Weights of a small class-conditioned spectrogram diffusion model.
Training: muon at rate 0.017, 6900 steps, batches of 128.
Rows from block 4 of a small class-conditioned spectrogram diffusion model, named by matrix and row number. Rows with one number belong to one channel. Each number is 500 + 50 x the weight over its row's rms, rounded and kept within 0 to 999. All counts start at 0. Numbers have three digits each. After the name is the row's rms in percent of the matrix's.
Before each channel's rows are labels from the 100 clips, of 14976 (inputs lightly noised), where the channel reaches its highest value: "responds to" is what is common among them; "band" is the frequency band that holds the peak. Only what is clearly more common there than usual is listed. The data: struck, bounced, scraped and rolled objects made by modal synthesis. In brackets: how many of the 100.
# convs0: first 3x3 conv (model.mid.0.convs.0.weight, 128x128x3x3, standardized in use, each kernel summed), inputs 86-127
# convs1: second 3x3 conv (model.mid.0.convs.1.weight, 128x128x3x3, standardized in use, transposed, each kernel summed), outputs 86-127

responds to: bouncing (84)
band: 1000 to 2000 Hz (38); 500 to 1000 Hz (38)
convs0.74 090:467508517531394541459514479530496516493539452500498532530517467449489488504545431444510529481483579457466497462417438597492499
convs1.74 075:495547499452517548526456468427531456457457641488433491420397451474624454495533541420526458503547572445447449473494524506450481

responds to: pink noise (55); scraping (47); shape: clamped rod (35)
band: 1000 to 2000 Hz (44)
convs0.25 130:515497391510519479537489540549545561545488525584464495578537551488538504480557371514532520559544437426501555515440476389458470
convs1.25 134:451465514471519514458468496573484486428532420452532543534579484470596479483501497488495385481439452453440557425579551520635551

responds to: mains hum (56); one hit (56)
band: 500 to 1000 Hz (73)
convs0.35 093:599421558407549463428456375543499464388574489492485556470509450483516399478511419460489479579450450528566457434496470553495458
convs1.35 099:447519600518436507494479535473502462430578546529474607450416514515497536510575465485500479552470475526524488418532515535439538

responds to: hard striker (78); one hit (49)
band: 4000 to 8000 Hz (62)
convs0.117 076:509486510609509510478533577493535433558516522427423518436467453464443536558438503546524493414529474462560394503638411481457486
convs1.117 082:518538363432498439543513525485541540546462432539492471541487538453492516490503461532541532418557482484511505486458549418414585

responds to: one hit (63)
band: 1000 to 2000 Hz (36); 500 to 1000 Hz (34)
convs0.127 078:473468475459442532479441532534458494377517499456530495437520474481433445520444448555407446564486493559562493522512533529468448
convs1.127 063:384548425512567556535522451473530509554501510472488503540566451427502585470517522490519558484516528556493432488467452465575473

responds to: one hit (90); striker: soft (77)
band: 0 to 250 Hz (42); 250 to 500 Hz (31)
convs0.59 129:489509504538554535513546562575583484481385400505394572450484482567431523494465474575472513492571531496486545460459492503508508
convs1.59 120:507511553576501536518536560498532492376542558445444493499475485532362473484523473493573569507562557520504530489516514510562478

responds to: large (70); thin (high-pass) (66); white noise (28)
band: 250 to 500 Hz (77)
convs0.96 090:495543545542552576478539513522539513449509513468532522462440444557387454517523440437579520442603457403505503506471427421459492
convs1.96 083:488473507435564514531522509527547480473484462562456530487412500524455457441468473469454466434433532494438478437466495506499565

responds to: bouncing (87); hard striker (80)
band: 1000 to 2000 Hz (30)
convs0.28 095:505470623455429447562481443474532528476490502471451502521450511495385354543543538374476488531502497481466479436480456469485487
convs1.28 089:565463488453470602435492557542490484492478469479445476469510496542449509391463500405528513538514446502509468412518403516453413

responds to: one hit (62); pink noise (39)
band: 4000 to 8000 Hz (56); 0 to 250 Hz (42)
convs0.50 141:502525471450520316458537482575561472498558506477457504563418505560493564437549518483463515488513482463466447457575506500428502
convs1.50 151:527486513430598429510497474581548430520464562518521536454497473480511532522453539545461515549644507460536444533472490546425590

responds to: bouncing (50); mains hum (35)
band: 250 to 500 Hz (47)
convs0.29 098:507517403475550518464495520523583515503567550562397548501451521524550532530509504565542548429527429411591579567340450368470505
convs1.29 096:469532499431472547503421420476596493467515480570516452506521402549532535554504566476472466621452536475514507502594537532501480

responds to: one hit (77)
band: 0 to 250 Hz (34)
convs0.57 106:506471582556460431465459507437431553459524478470519439487468475439483415427494600482521530531470542518446456439625516597467485
convs1.57 101:461577462493531538555586510433468469500529481517468470529504498510515435520591491512494476484481606472491450508495528473528391

responds to: hard striker (89); quiet level (83); bouncing (64)
band: 4000 to 8000 Hz (96)
convs0.81 115:519490433420523507484507499546526481449516537508550412561443514510558473403575520450526501479547546403524571426455472450493521
convs1.81 074:571453517525488352438428489442473505380486490521501472616504533540543609406491581514536459442463489471522566500507491495512489

responds to: mains hum (85); bouncing (45)
band: 250 to 500 Hz (86)
convs0.105 116:450480501488487521504482472528514462598436498540444492604488578528469447615361414525397535499500526502425496480614537465535527
convs1.105 105:413500405528447484578482546470521612524510515475544486524470531500464520518451431420497435532494491592520489518461584536634496

responds to: reverberation (66); text has "room" (66); text has "reverberant" (66); small (62)
band: 1000 to 2000 Hz (61)
convs0.60 103:524407510441455519561495432496547449524500532550422482563435454510497461522568528493411518498615521540493545391546547510498529
convs1.60 079:472519595564470449528451449410531498565540501484471454478528491539489561509508463433439493527481554478496572567487431460475459

responds to: large (69); membrane (67)
band: 250 to 500 Hz (82)
convs0.108 140:448441493435352588435442422452596478503501590481513468512492459367472568581470536490527490440516392481438393472548445512488517
convs1.108 149:490560465446531434553532533507602538454430459497545460515529496553458517437448486475536557466386499539442465488544435447501570

responds to: pink noise (57)
band: 250 to 500 Hz (92)
convs0.40 101:601500486569530504482558494461517520439443477420445448442537454510548403445557482437587501502494421455416498490349448532537465
convs1.40 092:594548506505499579460529452526473492452506496504478455528536515489505496383442440442551568535502568477516545373561543422500518

responds to: bouncing (89)
band: 250 to 500 Hz (45)
convs0.30 090:394527491452611550538552471616522538494451458465532433526513443466532474492502472536553439434455472433483495509565417351496501
convs1.30 110:482536462474510488486620462514503565495465585464597476484442561521487483490535524537475552498484559506492494448403487503399439

responds to: reverberation (54); text has "reverberant" (54); text has "room" (54); rumble (52)
band: 4000 to 8000 Hz (69)
convs0.45 104:468460519462470401469521511535454549518530422491492524477480459493484448479516446461492441548460538461438460483673503487543512
convs1.45 150:553436520461488510537426436489469430490576432418531609470444399541416522488516514523498586483523562453492575565470610490547455

responds to: large (83); one hit (64)
band: 0 to 250 Hz (62); 250 to 500 Hz (37)
convs0.118 072:513480542555499496454452477466497491492543511484496476453480479619578369472459550523439555495496454535548607477437421538494536
convs1.118 080:454519430482515475527481501362476527606434495516524555517501521456532549517472475526555431501448466526451531547520512463465567

responds to: one hit (85); rubber-like damping (58)
band: 250 to 500 Hz (49)
convs0.61 082:516489550459572487478521541511541519481564451530445569502456370556429595457582449403541568514529529454576497516482482557508472
convs1.61 083:463479583583449523492496500526526446435492490582440463557492488594451506410506473482515568542430522449531440380577549513482440

responds to: one hit (85); large (76)
band: 0 to 250 Hz (83)
convs0.53 076:406479478479417485480533554475460511607549552492503453581468479480452464461417510526480504454537486543534518488561521524591515
convs1.53 076:413515443517516573489539546559529470600510622470500446526536514524465490505472584499567491511493553453566481550519522496534393

responds to: scraping (47)
band: 250 to 500 Hz (100)
convs0.52 087:534415502493536564455500587456515572510602454512555450542528464522493502504605477486462595515474500625599478522498525534454547
convs1.52 072:525581464551498442491489489490512511510474493547537420425602512517554523534564519452563564565443467524515516585579513406528452

responds to: clamped rod (76); rubber-like damping (37)
band: 500 to 1000 Hz (41); 1000 to 2000 Hz (33)
convs0.13 095:458504466561536461529558606480622505418562433432547486493497535560429519351590580526551413574444496491462491534485550529540521
convs1.13 128:488529491480470442497474408511527537459441511473499458499473419454426524428504520496608367512419424467388502527571443515545529

responds to: one hit (78); text has "quiet" (68); text has "noise" (62)
band: 4000 to 8000 Hz (64); 250 to 500 Hz (31)
convs0.83 116:505473446471595637498600546522476391485390506483507408435459492523527590527510485498453437616472527491523563488543522451522494
convs1.83 116:593574502554503622481482442455501480497509457475499530521527460536503505527572558502500539466463493443432559517467546559490434

responds to: muffled (low-pass) (39)
band: 4000 to 8000 Hz (81)
convs0.110 085:538449577578509628544488578531540523506436443520653526508551533500549497456487472523518528475586539395419546457479431422458452
convs1.110 100:614462626457516525472493449591447538508535486538480489458444479497514532483412485572454424547519390476440454548484458551445569

responds to: bouncing (45)
band: 1000 to 2000 Hz (38); 500 to 1000 Hz (34)
convs0.23 095:452447528511542491485572524488516519448495502504477445513471488547407473391586473537561462506548383394454499523563402468460492
convs1.23 096:571454499480471549490447447506493502573529472546467419500443481497486507459510503529561498563519471453486478510460473520401445

responds to: clamped rod (51); bouncing (45)
band: 250 to 500 Hz (38); 0 to 250 Hz (32)
convs0.107 104:473520445509499573535532546504372491453500443458500483482545502538511591565452548549509608552544587581563627520477543475514482
convs1.107 075:445532570533546557588571521466439510519495604610531459425529492460508481542423507543460488564531533614545557496554524483406568

responds to: bouncing (57); one hit (43)
band: 500 to 1000 Hz (41)
convs0.69 092:562529423486462527450433474503504500494459530443520473543542520527516465547529506487407442439515523452409431457503516601459569
convs1.69 155:500510477432506508488646441413469535489494608466554518458463493461559502496478468531491510483580522504551538541439491525424487

responds to: clamped rod (30); mains hum (25)
band: 250 to 500 Hz (30)
convs0.97 087:443466435484463481428510474431406496422535515511523512585479557598555446570450467557481572508481467525581490439436468468436488
convs1.97 069:460466524521402680488539506507468462518563580550509523399444544457466532491435474563558513522525454511612409622492480452412498

responds to: reverberation (52); text has "room" (52); text has "reverberant" (52)
band: 500 to 1000 Hz (44)
convs0.39 083:560399502464474422445441518506445572477557429468588467515499506570481451544469401454441496553520513470431494508509541491418571
convs1.39 090:494464516472479545526480469648425522591588537531465494444457528489437508427510453536484524540465533480439456469516465484464524

responds to: scraping (43)
band: 250 to 500 Hz (63)
convs0.120 086:492443455475576521465464484500560490491516452418488570542631480446548616591535544538474558577420507547536555502523522533460471
convs1.120 081:518568510548476497487481555547510451527539524561485513425532606476504517466472545431534579543490451515551535481540575492553476

responds to: hard striker (83); scraping (43)
band: 4000 to 8000 Hz (50)
convs0.109 077:423503546606577509465497572534444488508518481392519405424479404478384499582568475477518491478505458491574460492510494419445479
convs1.109 078:470550449475536479497520379562502536488463461575542540560515563501470539468550511517527546447477464440519471513493555432423477

responds to: scraping (51); clipping (47); text has "clipped" (47); rubber-like damping (36)
band: 250 to 500 Hz (93)
convs0.123 103:520478512477610421477472476552541455525476487442494439515444462498416528547578534454541549412494455425525536493522485491526493
convs1.123 097:498563572449463501610544520532463596523400506524463547452561568501502551608450449547461574469587455503540487521491459524445572

responds to: mains hum (85)
band: 250 to 500 Hz (78)
convs0.98 098:458528496514564558472448449412556479411558527534490583458517506620567403486430522478471461464543381519627515492503521426447527
convs1.98 120:487491535538535536512528436500469483481551402427577575565531423456581486504401487531529513520487495539605534489418501479628473

responds to: bouncing (67); steel-like damping (45)
band: 500 to 1000 Hz (48)
convs0.19 077:437451452481521546553537527475395583532536563431429429570508554586491425511570560470486435525462438448470556481552438418427556
convs1.19 072:583494509449482441432453540571500538456499448460481517580578569541454495392462454394492452607442388507555443473453504466528415

responds to: muffled (low-pass) (35); membrane (34)
band: 0 to 250 Hz (60); 250 to 500 Hz (39)
convs0.92 105:468509519507434514515534522497561509499469449507461492471494525474510523465565529527484456503549575402527610536494498445463539
convs1.92 063:460424517457474404509401570490480511484426505500435483529502548556527602412474453398488392601560452416583481506518395495524498

responds to: scraping (57); rubber-like damping (41); clipping (38); text has "clipped" (38)
band: 250 to 500 Hz (84)
convs0.91 120:481509549439415395531476491493483536510537606457567508530503595454448584536532442475593430440482453409402447432524496383531550
convs1.91 102:494464467549484486448477570569483401490538526470455532525504575491539436495553520571474537505569554482587549490473489454525521

responds to: reverberation (78); text has "room" (78); text has "reverberant" (78); one hit (54)
band: 250 to 500 Hz (83)
convs0.90 095:465545454509588512517508498584515498523494449467493594503527470507469462477592545510459440473484625492495524466520541399555524
convs1.90 055:500375507461483417452368524466518518520471520546524532522513541490538559459518479416521481527506495474492497644498506478575511